From a checkpoint of a small image classifier.
Training: muon at rate 0.015, batches of 64, held-out accuracy 99%.
Data: trained on scattered letters and digits in many colours, 195000 training examples, 8.8 epochs.
Rows from block 5 of a small image classifier, named by matrix and row number. Rows with one number belong to one neuron. Each number is 128 + 32 x the weight over its row's rms, rounded and kept within 0 to 255. All counts start at 0. Numbers have three digits each.
After each neuron's rows are labels from the 100 images, of 14976, where the neuron reaches its highest value: "responds to" is what is common among them. Only what is clearly more common there than usual is listed. The data: scattered letters and digits in many colours. In brackets: how many of the 100.
# fc1: MLP up (model.blocks.5.mlp.fc1.weight, 768x192), inputs 0-63
# fc2: MLP down (model.blocks.5.mlp.fc2.weight, 192x768, transposed), outputs 0-63

fc1.128:135095182121085124113142142160156105149143133115102113148171152163124117172174153102147181155160177161077184133143089124102124164089175159110100081134146126145097095089124140094135143142108152
fc2.128:155133131183101127110108162152164145102154129123152094138112121081135078096095062162126083065044138092095185078133129114145117085134137108110098111157096142152156131162094122098168109133129113
responds to: the character S (48); largest: S (47); the character 3 (46); largest: 3 (39)

fc1.115:114101168198102114178143085127140165122091126150137107109088093157113088118128128076099141136148127122112113131095138193141152127168074158082168127076117095106122097145112135108141107121138137
fc2.115:116142178144104075110104159170106135137132118134151137174115179075111104143134104193141164137069110098192148128140161168095072140109169133124158110134121089166112128139142145135201111162161132
responds to: the character Q (52); largest: Q (49)

fc1.289:080107130098068088107138163127145171155148138123114152172155149153089179104158170183155188148126126102152072111151166112123149136102136124084116119095117094044162146093145117180094162117138122
fc2.289:143208123096073172100102139154140128155113166114154104070182148142188158151110143153119119135156168115068119091138130155061076144150142102138099105125109124148112137160136134100176168178112141
responds to: the character 3 (35); largest: 3 (28); the character H (26)

fc1.633:144167163143126129121069110201106143127080092146109097114112123132125075137050107116163140163146156157129141098135133159149116159113062117142134159114105089126147142089130076105150159140198126
fc2.633:112092139061171132118158167093129126115147136141092170101130095156051112098138122125055108130119100120124091094159116106156156100138144115099111078171134158119154120110142096125049143223059168
responds to: the character P (57); largest: P (53); the character A (51); largest: A (44)

fc1.304:097111143179112152091177118175119074124173113170151176136153086199070105099186105167093105119138118141145097112101170169147126142031101090130134091151178142202133127127130100128148117101124151
fc2.304:126184084118122110150126168151147139093148173056077143090101129122117057136078157110102191178103163122153125112114091147110129191059152159138157096165098109104116127203146147108087097113087138
responds to: the character P (61); largest: P (58)

fc1.438:077105115126102142157175134077117106131148113137160145152131165133204137113120105136059087145141139148149145087173155057137082204118042136151135139133083150181101147058178166081141167156107127
fc2.438:139160137102128141177081098152135142124124127096140115099076180138127126126170148089134135129093108100123099187147077154117137130118153077128162124106112121110194102142094129109174121110107163
responds to: the character A (100); largest: A (100)

fc1.419:139142177078143145140202147129088140100130103123104099106098058143182098079099110108104160113140093197179106171153132204134156193113120185060135114137110102161065132221103109144156166114098144
fc2.419:164092096117121170157118188136146153174143127130150192152082188136120085091146124154178117135162131105123133126076082065090161125146107157151085138095110154095107156060127045080128084167137181
responds to: the character U (32); the character L (31); the character V (30); largest: U (27)

fc1.466:107155061117113195064134164140129110190107084133134107091125154137098131105127115149121116072124136169105097173075066161158159109185127083136113119139142149071117130150084165097143132136128166
fc2.466:148088177112165161106099161119120103166111133100119117127109133180126128155155177101059097119113182125086153194107160138166185146077105166103072101099125142146125160087166202076128138153140127
responds to: the character J (48); largest: J (45); the character 7 (32); largest: 7 (29)

fc1.375:123161135145118050103114145056129148117084093182156125151080061133148107118119173090098176153204124101176071146137164134112086175103183190080150118112133054105146159160156129126103140160106168
fc2.375:057082125180154111118136103134146140099138167101136124139155151171169085186192148106129077152101106162131157137144111089137117115117124192198076104163136180122094121105154173100094151126142148
responds to: the character S (46); largest: S (44)

fc1.515:101131166098146187108147230124111131107163182161139142131122125164161095139139092117120121060160123149091139174186115156105117135172106163149101174062109147127142114166105141163169135084110117
fc2.515:168086136129099093112171120091127135145190152080140120090131134101116215133131111149113160111119143083134101080150171123160154145141177156139151149136184129100115089125161099185155137149107220
responds to: the character S (43); largest: S (37)

fc1.124:080071076110138147139147092181154105086105097130099218144093135171154181144149136114057140140115126122186124095158130125145121119114191117115110141108137156127114131060173115178171108067148115
fc2.124:158148129149147116092093113119065191150135150141122081164144093134068143104097162118158159131174158110077150140139076076114175180152109155043102150139146113129124129111036092108065140132174150
responds to: the character H (97); largest: H (97)

fc1.409:139143129147129129165052158150134158108100117157160159143100106120144132102116117137094045102122094152139089152131140157133125107156142089108108079140137098161129164114122125157136137129078120
fc2.409:163024106140117122092175158082126069157117116119134099103089117168131110137080116150143148137111117128096175157141162129175123149098172100143120106192204156159178061112137167119154152124171144
responds to: the character 9 (45); largest: 9 (39); the character 3 (27); the character 8 (25)

fc1.337:152130097122061166137090130105163140172130103173108121215155178123114152149155096143151106193094141152199136160116088180151141051152132085131103109120151187111166166157113173139145170147085144
fc2.337:141132124096190145131138149097134134167125111137146096087171048135123137115096161113108134112165141118111150112142185177154129136117135139161127182110134111120091073083112151094146055142121127
responds to: the character J (38); largest: J (29); the character 7 (25)

fc1.217:170196144121104159151122136163172143096051077111153152100129079142150119110094085126136187097142079111114137143118107098133155152102144061162137046137118165118124126062137129162192100142119085
fc2.217:140167085114106087097149139141132107172115126109160110011077070134118182149158178074112133100075059102105102080094152146126127081109167086192142114146117142067135131075113166161192147111127160
responds to: the character 9 (98); largest: 9 (97)

fc1.740:120106104135160087077178124106119104116094099106112184121149135148109171100155116057153177167140144175089110057129188106174070092138127154126145132175162108146111118140156096078136108123118129
fc2.740:085118146178075111174158095097124155146219098116096114166209132134156189124171117106091157168114115149110139140158143149132090146120057127077169127148092143118120059079116102085112131112149066
responds to: the character E (99); largest: E (99)

fc1.491:160122187115124162143151107217145121179065070143139173224149111112098164066173129151122136118164134166130121157103072168129008130104142151144126127131147144126088160120130117138158176104110133
fc2.491:160075116150150128115110166080101121096083213149073136075123131126138150143124129146089128122094171127148146052129122074151142110108115174115105169080161124106134137118160228101114060092121158
responds to: the character J (77); largest: J (72); the character U (32); largest: U (28)

fc1.347:112125075152222151190054118169139145151156115142159118127106122158142147143181190109138109108140158133150094148086141146106164153136129109086050178090106171099158181138125053113201086136107126
fc2.347:126125066135071090104157144136147122124098117084152120108121170103178090145072136120083141183110105096123159104113124116118114104137123120126165116143123124102127129132222127146093189160208043
responds to: the character H (58); largest: H (55); the character M (31); largest: M (26)

fc1.170:109096120135107155158141128113143113086131175127108111128100068119112120171077097156086067121092111162057140104160162103166099132114160088107101158159108164121159122154162177161166169123091164
fc2.170:073157131114157061099061106138143136163108110080100083117175176080098116146135070115130130206108135094126065098115117115169152143097119096094140108105141093143118078102152136054132098154132091
responds to: the character Y (45); largest: Y (41)

fc1.178:131177222129129102156134181057169075134130165114154110158151116133091136109129122149095150092141120069082130155175108136105083183135169129124141137108119128102197106153166181154171173147100180
fc2.178:127099067091157214103138126126110136104121077170099115117149150124088097090117072174150117146097093185157158098149092163164086105090123182165059158117148116108150114149088101081109100120142134
responds to: the character S (36); largest: S (31)

fc1.231:110128107094173096116106103143118147156141166080126127133083116205109046123134218130056100161166164148096148116107127148098155169153089143184119098123117114156112116159184107133126139159168075
fc2.231:128176109150076161093157079144135126137118174153195099168149149111156114128166141118086130104069115143102114068116129113178161125132121091076126138145142130109095126121095097112099108124157166
responds to: the character E (75); largest: E (74)

fc1.447:143130142158095152147102150106087147088080127138106114098100161140094143200149145207112162077119106108161128121076058207144111133176158086155127139140117145133126141164167184160140156181117179
fc2.447:136108136065137153076124093107094090103156135118115118110152129137117062169148128140076067151129133086173062139130181143140118132122143103252140133108175138152092111173123144130188173107070143
responds to: the character V (61); largest: V (59); the character Y (50); largest: Y (41)

fc1.75:139142172099117136098167082104075108164167129218170105143139126123095124117072101144140169137114115100174080173086104099139115109139116126197103132108175109087151117132099156108104136140129081
fc2.75:151132137084089150159125087147099072102140164142154086173159110120141090140169130133062112107146197127200067115085189172136158135110155089166081136150141088150086101187151134181149179104148143
responds to: the character V (94); largest: V (92)

fc1.296:054135120153116168111149139124177094145154115155076120092127101155090125133094128174072055176090094128097178112154106146088204131090174182129131118181083128078155177091175181148128142119119119
fc2.296:102124155174112081187134082135106085129113112109120121128160152157092100116121119091142117195188151125145103084152102136150131123137120107125071124096076094159168071109113131080176099169128160
responds to: the character U (57); largest: U (50); the character D (35); largest: D (33)

fc1.748:092110166098136136108160114128140100104114136149142087105081128145175126105122117142116185101140162173123130202136145180179142171103131131116158106124100098120089192122154143131085142112154071
fc2.748:142133139138112111140156160116162137118128120172087098124148108096108127115127136124144175122082173137190111073164108102115093074132164160128133095126132103139157179179175101166074104134141173
responds to: the character V (39); largest: V (35); the character U (32); largest: U (27)

fc1.504:101141111156097127125137169141110134132145128138147133128074136183113095108097070108154204136148102116124103191149087145127153147136138097137125141068130135114124099135141100084074149040126063
fc2.504:123099122134096138118127154115142173121135157137153126167159168109102176182107118099153164065107096136167072102154133090116115097119165137131096195130132074151124091149146159174185163161066192
responds to: the character D (81); largest: D (79)

fc1.527:088175089100110097146108182092122093089154166141191153133104155115076161138159109126099105194146130124087104166114133076121134124127123114109122174162103136126039164151134200130110061097180142
fc2.527:098058132154150183152175119141109128114130114131139169115097112157147085205135094113119106102080157107141144117139118101133156146181125143164166095096151063082122123096084117168136123138152100
responds to: the character C (48); the character G (45); largest: C (44); largest: G (40)

fc1.403:064141109119109116085124100111152070136140186152105156047081127092170159101112084086127156130169171127068107157140147102171155177167093197112106094150079086100116136097122127084105118112155146
fc2.403:121099106098082182080154138154174137075121076162123122140198145119117128097131197131135157172066151122132096123192130156056118058147192084132165116109156114157134086079175119093161137184163113
responds to: the character E (43); the character F (40); largest: E (39); largest: F (37)

fc1.658:145082156133075107096088067147148068193138152122117140161116179094111059173132133101119132155139179096175124075105140146154117146105125077155137153096142078172119150166186111157086124137138042
fc2.658:096161196153172068170104172092126153123143116141191088109139118206145094097144086134074147193097109070116115098073135139150143126168091179110146188063138122163103164094084140156134122187178141
responds to: the character A (44); largest: A (42); the character C (37); largest: C (32)

fc1.485:122156103145107144144122147155113157140156158031119095148132161094112174112111082144084124060117144106146201114134146133180122129105150202117144153103161128101125130115127091113136096116193136
fc2.485:159152151151171145127105119090155129103136101156182152131074050163125093135083094112124152167165096176100183152112113114156159151172146059176127137142142140117060085126163110086064135078056045
responds to: the character A (39); largest: A (29); the character L (26)

fc1.524:087178102102086132164157121117096152134110099145152141082178163088135115145120102104139150151203108128118115066179148158099167074150140124155069137144106206099107075154123111146118155128166078
fc2.524:109070137110055094160151133121114097068118146105144088142136113173189112141085123099132155122082115119137078100095126096121186144082088148119105069140113143173105159072104151188099151177098105
responds to: the character Y (71); largest: Y (69); the character H (26)

fc1.739:108098105117118137080124112171194128154140141158118140133138046167150179084177085062097106080082127179101126125137051080162118158141110127142078141104082093121084144118128122127134170080129094
fc2.739:132165159147157113159158165131103121150079115159126101130131105151103127088091112139138149050156128171171148143115114143127148151093090124163150172134129094122163104127153143146156131166131125
responds to: the character U (69); largest: U (65)

fc1.387:113147131146118135146163178154112106127097084190089189104104130096148123187183149107096135092136088143181162121094074160179132109085107134157120081161113147095089117116092170176100127190118168
fc2.387:161051141096130115133116129123085082167105169133177089123135176132159140128110112117132174111189085122142128089142129157069122185158130141193138132136108105128137163116111120118208119094111133
responds to: the character U (48); the character J (48); largest: J (42); largest: U (40)

fc1.119:144195138160108104123089148162088102130099138150133126101143114167073077098131171160145098108139177139120137192137108152136121124136127102084158162088084101126074082126135096205080154165190127
fc2.119:166115103175071133169143128096178096129132127084136135162116177152116174138108107102176131157142101133128135113164123108119103133145207126087128100185145127138125167134168142033107113097110083
responds to: the character 9 (35); largest: 9 (30)

fc1.551:105130139107170102080130100114149143131074116081090141133152109123135179088180099123097201140123125080122097119095156108130112118157111115093109158190173139132106097178186096194123110128092139
fc2.551:131130142087113048032136192157181171109170148084079113171087136144173145138124113109087071118097145161098137147157073120082140067095074111085143173113110144118124112091139111055150147215126132
responds to: the character Z (56); largest: Z (54); the character 2 (28); the character E (27)

fc1.713:169136138119167155122051086169104112133132142133125108078134098116082073157165161125155136153067148194132091140120145140121150125100105086087161175102149082149094137180042117153194128113164163
fc2.713:123146099083137050068085178156137168107146125132137128153057113166182155103151132108145145119128168107118115106156060106150150119135146083080104061166096149114126155083174115082086152184079137
responds to: the character V (64); largest: V (62)

fc1.155:133076147090148117113115119110160111142067138128168157130092126150095136145167139068123127160105122160132100132136070187163125165142117146129123130116123098140084115127166126094161148134110184
fc2.155:140140127130149055098094132145090151163143148096161077114077106105099076143134153131094056137124153114107127095216144149099185173139130131194193104159171177156146149153143140124128181164131190
responds to: the character B (67); largest: B (65)

fc1.634:066105058073145194124156157110111111102158128208103129199087074154140124146168089156146134166140114114143153117133101112129171104084112152171098136097176181079180143092150159128146151040170115
fc2.634:180166121160103201153153173149160193095129110136115127128123126139140105097170131153139160114115134086115195122143126164113158144146154126111088175151098164128129089123094119113083114199129127
responds to: the character H (43); largest: H (38); the character D (32); largest: D (29)

fc1.691:104150115100104149122141160128131110149150095115121101145123081134080118102151081150108128117161120087077178068136089074107121161046104133118053182159205140140148087130163154092154114113153130
fc2.691:171131164152170151084123188094054133150162177095085174087090175129088105139147099088079187110098121175141140088166128093125121094110089107175121056177059154122163115137144133102081151223151179
responds to: the character Q (53); largest: Q (46); the character M (25)

fc1.325:198092171138166143147041103121152149117094087082125066159128139172099145160145126170163174166123109114148166126127156127118105163122098084097107113054122180166133174140114108167156089100127159
fc2.325:126170146143046069114173116109176098080178182132191156142103133093118064096113123132087057132129150158084105170111129184157144111161130147106133093154149135170151104196155127124115163136170187
responds to: the character Q (80); largest: Q (78)

fc1.158:137151066104069176125132140131128148079124122139135134166090146132106084094145172145154093139148112192126118155110129145179131150165071156096100184152129138120117188075116089116077165131140183
fc2.158:202132162148143104125145094139152063124146121190142108121150104114137163137117119162184163153089097081153123117113146135154117210186144126111106151131176171092183100189064112095068152121196125
responds to: the character H (81); largest: H (79); the character M (27)

fc1.379:156153151196066157145103090108163161129106122118127100091120159154100128137173153101194156035125110158155141164087118072147118147095154118111129115123108121083123171184172135121121135103139105
fc2.379:120108121147145100120063104163151175113151087125096181152144113112129134125150134114117105110090203107126090120144148169125101102196131165200137182174105110101089091139072106157122177102108150
responds to: the character V (100); largest: V (100)

fc1.275:124146079051135236096152130114073148109144152202149163120121076115106131108214157159102189163109104144085149118135119091090143160111079156093142105102130170113138071157064100151122148096113164
fc2.275:126083131103142149090134143163101117115163195076120166115085145126079075116147115121150095152109137108133186174136162134166154175162151125043130087132155143099080172108120146113173111121113138
responds to: the character H (73); largest: H (71)

fc1.177:133091067165073146079142105104195130068108191115135106114122134123182136096131172169127169144143122166176128102179096105141164166103169139152193185087118140132165143134116069109151088120165093
fc2.177:094162185116098087098102143130131134128176089111125154098147105163106121142154125143138104108141083099109078146166140182136117106196143173111100118156170150151118129161148141118066167150123084
responds to: the character E (47); largest: E (40); the character B (26)

fc1.309:159116133138136088148152062107133137133080155159052105075100128158086070123099136151088116105140194157162154169137113171128167096160152117171140112049135109142132128099132159093124093083122107
fc2.309:100093184089142173092084171140158163144090073134178137121150125142110162138131103171120036128185109141108137128078148106171137152089111137142134115151179077107088136166126113171120126190153099
responds to: the character C (87); largest: C (87)

fc1.724:067134163103122069133114144185181147117099087175147104106141143107087114162111042127128136167124126142105120197110076132155162111102138153168124131060147119088148134158121130094165120140122131
fc2.724:136109158134213110132131146130118132134098141130100134128101095141098100181117148118099117191155136115123146155155121133146153189114090166132034077145137070123078134180113142067109082129114115
responds to: the character Q (27); the character 3 (25)

fc1.22:116154119110079118149101129112154164129041116071112128117124161142195137093143126127168082084183159132137148147076100099082108157173121159108157046167099138104157127145096086135130123075147099
fc2.22:161144130156107161143133115157225097055166124142132135173089104114099172114111129118081105147110173105180102169111170153108064155098170109164134143115122174177150183127110178135076142130152105
responds to: the character Y (53); largest: Y (51); the character X (29)

fc1.391:099183146181160106104090166114160147107115133207137114099156116130102145100144090113073125203141146152122079118125174107140125159159147098131111079173085102091097052127104110111179150120097176
fc2.391:079079138156069153186101145170179129127099164096069177142096162105088145175099184121162128107128112133104163139109153127096128136136199136096088099133127098148118130093146118141180072069166111
responds to: the character 3 (43); largest: 3 (36); the character 2 (35); largest: 2 (33)

fc1.212:116165160134141176097113115169098128132072119142101063121135086124047157171146157174054097170135110133155148173087122114131122137085124104131100148180134113110125131166124179148117105115139144
fc2.212:145106132092120121103117101188129153089077081122095164175136109140119107117153169153134131119154142162157093156141102127120123171058136129188137131118164100058043100181116134107065207145122107
responds to: the character V (100); largest: V (100)

fc1.422:128125132136173133131116146127104167088172138096109119203059134159133051110113188062072167153145156125179149091097136068099129122137158160094166152168098144134092122209138168165176082140170154
fc2.422:129122158094115070151126121096143169140122112162182151152148138121160132118079073133119129092169094155184086121125123134113148159104111132072122116143153140108160134119147210148134142154114196
responds to: the character P (59); largest: P (56)

fc1.405:108142109143153124133108109131148120089172145056077101142104091118170145095151129108093139121170139094101136085124185178120072153138118147094134131102156152095118164143149180085135173168099132
fc2.405:100091153094140105103079078123101192093083115155069113113132075115104168156146116138134112154099096126125126107153112062095142151064102114183098123118072117115079110125107186164108150111182149
responds to: the character L (62); largest: L (60); the character 4 (27)

fc1.306:160133184138158137111138179124123148130045082153141121154102095095104162113078132199107132167127165111132120091164119099175150086163078161101129121166184108120113122104114129055118094081097142
fc2.306:157130132098103139116082147117122192134219147157161120125149113170168130088100162112139129119132118159179110116123139120101086131099107140159157152104051146118144154134138122162116148130079142
responds to: the character 3 (51); largest: 3 (40); the character J (32)

fc1.649:122164099107102150084106158101134120140193136066150175172183093145090106088148121119091085153155135102166089155101123120124168151136187120129084098066145173142127127164053129110169180103122130
fc2.649:171111088152131101153047128124129124122137147121108149125146126184142117133096139076112155110085148123187146074122107087118137091182152147172099164158177100147138206147148116159093122115187145
responds to: the character D (48); largest: D (46)

fc1.638:129141140095126143066140077112173151085136175189087131146180138119105137131127146108101162172105174087147132144130092126184091180136175177118122114127124092141139130121093167103158167110105159
fc2.638:121096117169102094089111132146123133140127144100153112138173186143162117114116094111184105196050125148074144101143115099165112162197142142112102124142108105139135091111098124133038092176149132
responds to: the character B (49); largest: B (46)

fc1.346:039098098194130087090176112167215134162116161129136200150099116155097084135126132094130132096147083109108104098189185172132064147120165118090115076174115113150099115157161124113159117126050165
fc2.346:159196194098155158116089139129139123101115155091113122103164134095113080149140135101154184199111152116100144093114040148121129130049201118097119089148112109135115060132159105112139166108191112
responds to: the character P (56); largest: P (54); the character 0 (25)

fc1.14:111121135119151105137103150159097137129135103106146109123086057154147114155122221086141044159161114132116122162132139106112160129156174156197152132106148087177104140187186146167089139164123072
fc2.14:117135125146111113168091097182142115166216125123107177147166195088125189077104135093065172096109109102151184156148129069163141193124147089156080133150141200083101168117107118172149097109159102
responds to: the character V (55); largest: V (52); the character Y (37); largest: Y (29)

fc1.486:132121063091139146112149140094155134192163089171087125123109150144104093106083075175062131101154109118147149079150147123155129126116117117085129118148116135081153111092126133154069126115130137
fc2.486:094125115078112123134175112151119166126091141113129132184131167108123131094129112119146152139148135123142150093072139146146118102169180084141134107082133128185142116113159062143128188169108100
responds to: the character L (62); largest: L (59)

fc1.213:145112097140092172187152157121124156100105138130158131102170109173079111131089127136126113106088159146102195172126204145126136203094171093186131119123151123107122157084150131166102100146134076
fc2.213:108089129090131115158139113078203098125060185196126110109107071128145103137117176096087096153132144094151058094149097119156136093199105100175184155127064094123123148110127090139092141168107128
responds to: the character 9 (88); largest: 9 (86)

fc1.560:114103114120182094128176096105145189150114147129130126169101125184079076101035126140098092148112179149127116111093159127108146152156114133120112072183095126105093142114091149180114135145119163
fc2.560:123124158111141093133132105131149117167124129174153135139145102091110134123102154090093154137150082172224063062159131090143098105132119142104154174126126130134184086158133139166088137104166143
responds to: the character B (26)

fc1.522:082128113109149148026130162071152080109125104156160111122108135132111171149068144151104127104183152172107138159143110149144132151128191126109141112109116123139149154128141181176086213143175180
fc2.522:083123120144087164179157133145135086156114142193152103091171135146116113129168131117170088127115197075138124083139110145144104108149109125143148109096166062184118114100157117166179156105119171
responds to: the character Z (82); largest: Z (82)

fc1.12:139136107134126178100134149104196145115089102162095117096138122082129095054121059149127136189139077103098128154134164114116142179138136110113086132115113133075114090146103155145118158118161173
fc2.12:150118126124157156179106157181086072135127125139156189115162131118076153098145151168187082110108127099105114115130166130200126168136137139138067076117107129110126126164112159118170112060081148
responds to: the character D (46); largest: D (40)

fc1.182:165199111148109118153127145150075119192084143133146145078144159149117097160079117119108182150137156128149165127101035195110175093165121126078126117108084109165095133135150117070070113125171152
fc2.182:146102127112111125095098164114167114124110093087139146174111145098185106140116062130158133110175132144131127141134190067171168101103139059155142131081110109129108174162137083112076165136160106
responds to: the character J (47); largest: J (43); the character O (26)

fc1.662:069159093126100138108109146114185117110093130157089174142132175129131166117107125143128148123138159115101172155167118131200153133109109120118137090084152109133113113097164128154118128080187142
fc2.662:141149138173134103115132200140131096138152149193136109089125103078123143133135113149127154083132067108148138149179157138093114135070152092089126147127131081138136144141181127209133118105078145
responds to: the character D (41); largest: D (33); the character Q (27)

fc1.393:077201144074144148170112133148134147096140149166034110164172136123084076132094157090159166111129157100171097138148152135142134131142145074118155182078084102108119117116144103210158092119169142
fc2.393:128203091172103052097078205143156083101143094120162148136119131167134106121067062107164161125152110176137143088147167130118133120114172102087080103147112142160096102144131140108138182126133117
responds to: the character D (57); largest: D (52); the character P (29)

fc1.400:133160146132087141201156166105026094147108104163118165162154156113155099128088165087130128180081081134172119084085155101172111186113197110129164099120224117110136124050151143088067160129114125
fc2.400:097127124174131164090149158110150130085112127124137122172113146108130085120165095196109100105180134101130141144141128129138095128144111118158098076076098122134119184123167103101130127157123127
responds to: the character A (92); largest: A (92)

fc1.108:152132119107176099145108076122116165139104099098096056069138139175205122104099150153097135112151088116152138099150168161135165191180084146128164102152150144169111122172118042143166121106161139
fc2.108:132101136152141191136152098167133157127085117138086154110118119133122141090137121142149113135092171155106083155168154138126156087150095068126179144169112121088102158104178140065121132152126175
responds to: the character B (58); largest: B (57); the character D (27)

fc1.230:126125127142158042111102135146056123120114093097091107164123085179109102093195082123129102103140172117157101082098088117140072113099144130102096165166142175178137160066184162106115150115096140
fc2.230:086056115137129198178193146101086147114182112169134122118103090122118125105142172109119180116118125177166112142107121132122175111141138123133160132085077136129104124201135103154161104135184117
responds to: the character U (34); the character L (26)

fc1.653:099124145087145119097128100149089184129116081086112167176091134157162097161131071145070130111111169117113123111087119172109086163088141171120172161122114109095143127155098171166073072116154103
fc2.653:110133133163138146129142125107118102155197074152090144156082116134188118091105057141127092107074090108048214134130144125105114089107201133139111141136156204131154145083150168121146171097103081
responds to: the character D (41); largest: D (36)

fc1.40:125127103126127142126147172135092106147113110153149175135101124173133173102085098124066155165095225116131098115160100112124132172110110151171192107124104172086140130133090101151149184165158121
fc2.40:143178089111043132186122153164098130116109084152135144154128051144099195114111141110162089138174128116118127166149104178075113128138116105079152139152146078117119132071123132089108082116103111
responds to: the character S (93); largest: S (93)

fc1.174:105168139093097133138031183095073163164145094140082119220090145103151036145093133123140159150161158145148163114086120146189097141157130104159137144176173123101113078119151068137080139155085173
fc2.174:046204130174155160085039154137143088100081110162198193149113110170200126142112130147139094141105090190142098105133159181140138141114109057107126118103153061195120086148158092101185139133113133
responds to: the character A (75); largest: A (74); the character 4 (29); largest: 4 (26)

fc1.209:130182104104126095158117141082099140126130162160197145130178085077147160091143092127120095146113114095111142108136053170153141114125141095117172186175098137136085128055166134168156139136094145
fc2.209:159139152069185139126129106101140121103176189080098073119137078174123117133140141220138088132140134093173119099165163081121159118120099078159139118163125168180165134124082127112171198137171135
responds to: the character P (47); largest: P (41); the character V (34); largest: V (29)

fc1.382:152156142171102107165124109167086145119148142109086133204095171147085132145146119102170133113193151104128096084107160162093120137114134147108161146074187153147086121166119108150097115072161120
fc2.382:094094155122080103155058144168163082086094103168090161051127124125158146073054099126159114128115097171061112129163144103163170100125189136149156110159137118147120160100125149107147135110119091
responds to: the character U (47); largest: U (44)

fc1.303:132152141098136103077141097166149111143196153145122151070112182183069119077143089147090197065144202121094151197111076145143084129099157120136147122136152165165151127159141158151116180143087066
fc2.303:112085161112141148163183097132093108102092100151095114165174094139115119109209128119189131144161130139113117101147090103159066147127087180104086111172077110151138125144066181112171132109122152
responds to: the character 3 (61); largest: 3 (59); the character 8 (37); largest: 8 (34)

fc1.608:160110111130135154144088092152145132174155089161100127125123103170129115142156145147123190155132126084097110092116113084074076135126154118075096138166115138176110165093133119149137127061118128
fc2.608:081154140092128051110189121136088148087129148101132141100175171112139068102102114138191180130132119151156146132123191103110126126130129126145124133100157109116122186176155116125071111167182144
responds to: the character Y (37); largest: Y (31)

fc1.716:140143085146140158139118196138078068173125121149105099180109135184123136102127129101093114108115086139162096094069127200119123152103177114132156077066100136086213138144079141174116106201143134
fc2.716:135150131123108122131173155127105101172139129166155087162147138108116184144128127119036170108107069111073124076087113182101142082112142126145083147152149098093171116132149136106156097137107152
responds to: the character D (79); largest: D (75)

fc1.60:093093127151119128089153124101099115175148139068094157109158115091058127135176163147127138242119150120116158067151074130129119141134050124145111210133131120194097116126094138142122118162149149
fc2.60:159166176145098178123163087166110128066106159182136141193092131139138116115113100112136120103085091156116117147136156168156088147139133076140114141049107103130115103098184108082131115140162064
responds to: the character E (99); largest: E (99)

fc1.692:118163060073127158117101172128095123152099130133077146111101125094160142124099132152132131160107092143142072169160127086141118125130104088089092091158173162180130139130172126124141089150124149
fc2.692:123169157187175147056162140118074140054105098125092089125133086120125185133101132148121098123118139125106155129084135118102139117098146123087126163178164146114083097117130153094096092118246068
responds to: the character J (37); largest: J (33); the character 7 (26)

fc1.123:047184122132177065144118090120153110118129170129117134140086115123112051113145100102118184217110135144122137102132201115117113180113143169164153089090114100120124127146114121104131109102135138
fc2.123:141130102157182110092073103117140122181100149113147108123145126134133027111096124165105177167136142182089130133103155126098167129084142133088133129140148108117118127076163170141102140149136126
responds to: the character P (80); largest: P (79)